A small audio captioner, trained from scratch.
Model: 4.84M parameters, log mel input, encoder arch vit, encoder norm layernorm, encoder patch size [64, 2], encoder layers 8, encoder width 192, decoder width 128, decoder layers 6, decoder activation gelu.
Training: muon at rate 0.006, 7000 steps.
Rows from block 4 of the audio encoder of a small audio captioner, named by matrix and row number. Rows with one number belong to one neuron. Each number is 50 + 10 x the weight over its row's rms, rounded and kept within 0 to 99. All counts start at 0.
Before each neuron's rows are labels from the 100 clips, of 14976, where the neuron reaches its highest value: "top examples" is what is common among them; "loudest band" is the band of the loudest frequency at the time of the peak. Only what is clearly more common there than usual is listed. The data: struck, bounced, scraped and rolled objects made by modal synthesis. In brackets: how many of the 100.
# fc1: MLP up (encoder.blocks.4.mlp.fc1.weight, 768x192), inputs 0-95
# fc2: MLP down (encoder.blocks.4.mlp.fc2.weight, 192x768, transposed), outputs 0-95

top examples: hard striker (97); small (93)
loudest band: 1000 to 2000 Hz (37); 2000 to 4000 Hz (27)
fc1.674:50 61 65 44 46 57 41 52 28 68 49 58 50 73 35 49 54 46 40 56 54 53 59 40 49 55 47 46 50 50 42 38 64 46 54 56 46 54 52 39 55 54 33 39 65 43 60 48 42 61 53 51 40 58 63 59 59 31 44 79 55 65 23 57 42 59 63 53 45 51 49 47 50 41 53 56 67 50 45 33 62 70 52 48 68 34 44 65 51 33 58 58 32 57 52 44
fc2.674:50 50 62 44 42 41 45 40 48 45 54 42 29 52 52 42 46 32 59 40 61 47 37 35 66 52 50 56 50 60 51 52 42 46 61 56 47 52 59 44 44 56 61 48 42 41 52 41 44 49 58 57 48 35 57 50 48 46 46 32 61 33 54 51 40 59 42 45 50 59 57 60 52 47 46 35 45 76 59 60 52 56 64 26 43 55 56 45 51 46 63 42 44 43 51 49

top examples: small (91); membrane (88)
loudest band: 2000 to 4000 Hz (47); 1000 to 2000 Hz (43)
fc1.13:43 43 51 51 44 57 61 60 38 72 59 56 46 47 67 39 58 37 33 36 49 38 32 48 57 55 55 51 26 46 46 51 63 53 51 46 45 47 42 44 37 52 47 51 45 54 51 68 32 45 35 34 38 51 47 31 52 45 47 53 69 64 44 65 66 46 62 39 46 54 44 40 57 56 45 47 46 65 54 63 47 49 50 54 44 55 55 38 27 45 59 41 55 58 53 51
fc2.13:49 49 34 47 48 41 42 56 41 47 49 76 45 62 29 34 48 59 71 46 63 71 51 48 39 37 50 54 71 52 49 53 48 56 65 45 56 47 50 34 61 70 54 45 21 58 57 55 37 51 66 40 55 40 26 54 64 61 55 37 33 48 62 59 58 56 40 65 54 45 56 68 45 42 38 49 32 42 40 40 37 50 38 69 45 47 40 47 54 68 46 49 66 38 58 63

top examples: small (83); thin (high-pass) (78)
loudest band: 500 to 1000 Hz (71)
fc1.295:49 51 46 47 46 51 34 45 37 47 35 40 35 42 52 33 72 52 55 53 62 43 51 39 63 45 40 56 67 43 69 43 52 34 67 46 38 58 40 55 66 54 60 50 54 37 55 49 47 69 59 47 36 49 34 48 51 38 58 58 53 56 41 49 44 69 36 51 52 41 60 64 47 37 50 35 30 62 77 47 58 61 43 35 52 29 54 62 49 52 54 51 58 39 60 62
fc2.295:67 43 46 48 52 56 78 49 47 51 39 43 52 27 48 53 32 58 54 40 55 51 40 35 35 56 67 36 39 66 46 37 49 58 52 58 63 44 53 34 46 52 35 53 65 58 38 45 53 40 43 41 44 32 45 59 45 48 37 41 43 70 48 53 53 52 60 50 48 35 42 51 39 57 40 60 51 35 48 60 67 59 51 52 59 37 49 42 58 49 51 36 52 52 60 58

top examples: small (90); clamped rod (42)
loudest band: 2000 to 4000 Hz (27)
fc1.496:32 57 54 56 64 53 34 50 46 45 62 57 62 63 45 50 43 47 29 52 39 55 67 49 45 35 46 38 40 45 73 60 45 35 43 71 53 56 44 75 53 53 48 44 67 50 48 77 26 36 44 49 44 66 63 43 39 52 66 48 43 54 50 62 51 50 52 61 56 38 46 54 56 46 69 45 44 47 56 56 70 50 50 45 52 46 56 53 64 47 62 49 67 49 56 71
fc2.496:58 59 44 45 42 49 51 42 59 43 50 55 41 44 65 46 38 57 59 52 46 64 47 57 39 46 61 50 58 56 38 49 34 52 44 25 69 61 47 40 40 43 49 45 45 63 53 60 53 30 49 38 61 55 52 59 40 39 52 52 47 48 50 29 41 45 51 37 65 35 56 31 64 60 52 57 58 48 41 52 47 46 59 36 51 62 69 47 57 58 64 50 48 48 57 49

top examples: small (75); clipping (69); text has "clipped" (69)
loudest band: 500 to 1000 Hz (73)
fc1.690:71 61 53 48 50 44 53 49 41 44 50 70 47 48 37 43 41 40 50 43 54 51 49 56 63 59 55 61 37 42 53 70 58 41 51 45 44 36 46 45 41 42 41 42 64 58 41 70 59 36 31 43 36 57 57 55 54 54 64 60 36 34 47 37 34 50 49 52 66 48 46 37 43 47 47 41 38 68 39 52 63 59 44 38 44 47 57 54 53 47 57 53 59 46 62 71
fc2.690:64 54 41 52 60 42 44 20 36 50 43 37 53 40 58 61 38 53 58 61 51 43 50 61 44 49 55 56 64 53 52 49 51 49 61 50 72 65 70 34 46 46 53 56 55 58 50 52 61 59 40 55 41 40 46 29 43 52 56 62 62 53 49 39 61 35 50 57 42 60 68 48 62 56 51 30 61 48 43 52 31 52 42 66 59 38 60 39 37 47 51 40 57 38 63 44

top examples: small (87); string (63)
loudest band: 2000 to 4000 Hz (49)
fc1.635:42 38 43 43 35 75 63 47 76 72 59 57 50 49 48 51 49 54 35 59 46 53 65 46 33 39 82 36 47 40 55 43 39 45 54 43 46 45 48 40 35 55 27 52 24 56 40 46 27 63 36 48 63 54 50 41 63 45 50 51 65 34 42 45 49 56 57 34 61 58 49 50 55 46 50 57 44 41 44 50 52 57 45 52 52 63 59 46 31 55 55 53 42 27 61 56
fc2.635:54 66 52 60 42 47 63 53 43 29 55 50 39 61 48 40 44 42 36 34 49 50 57 51 55 53 52 71 44 32 61 48 50 55 62 50 58 39 42 44 59 63 55 49 48 45 65 50 31 61 41 47 43 49 55 42 51 29 55 67 39 82 53 47 58 35 53 40 61 61 50 51 75 40 34 45 38 54 61 45 39 65 42 67 53 50 62 52 54 56 76 41 54 65 49 44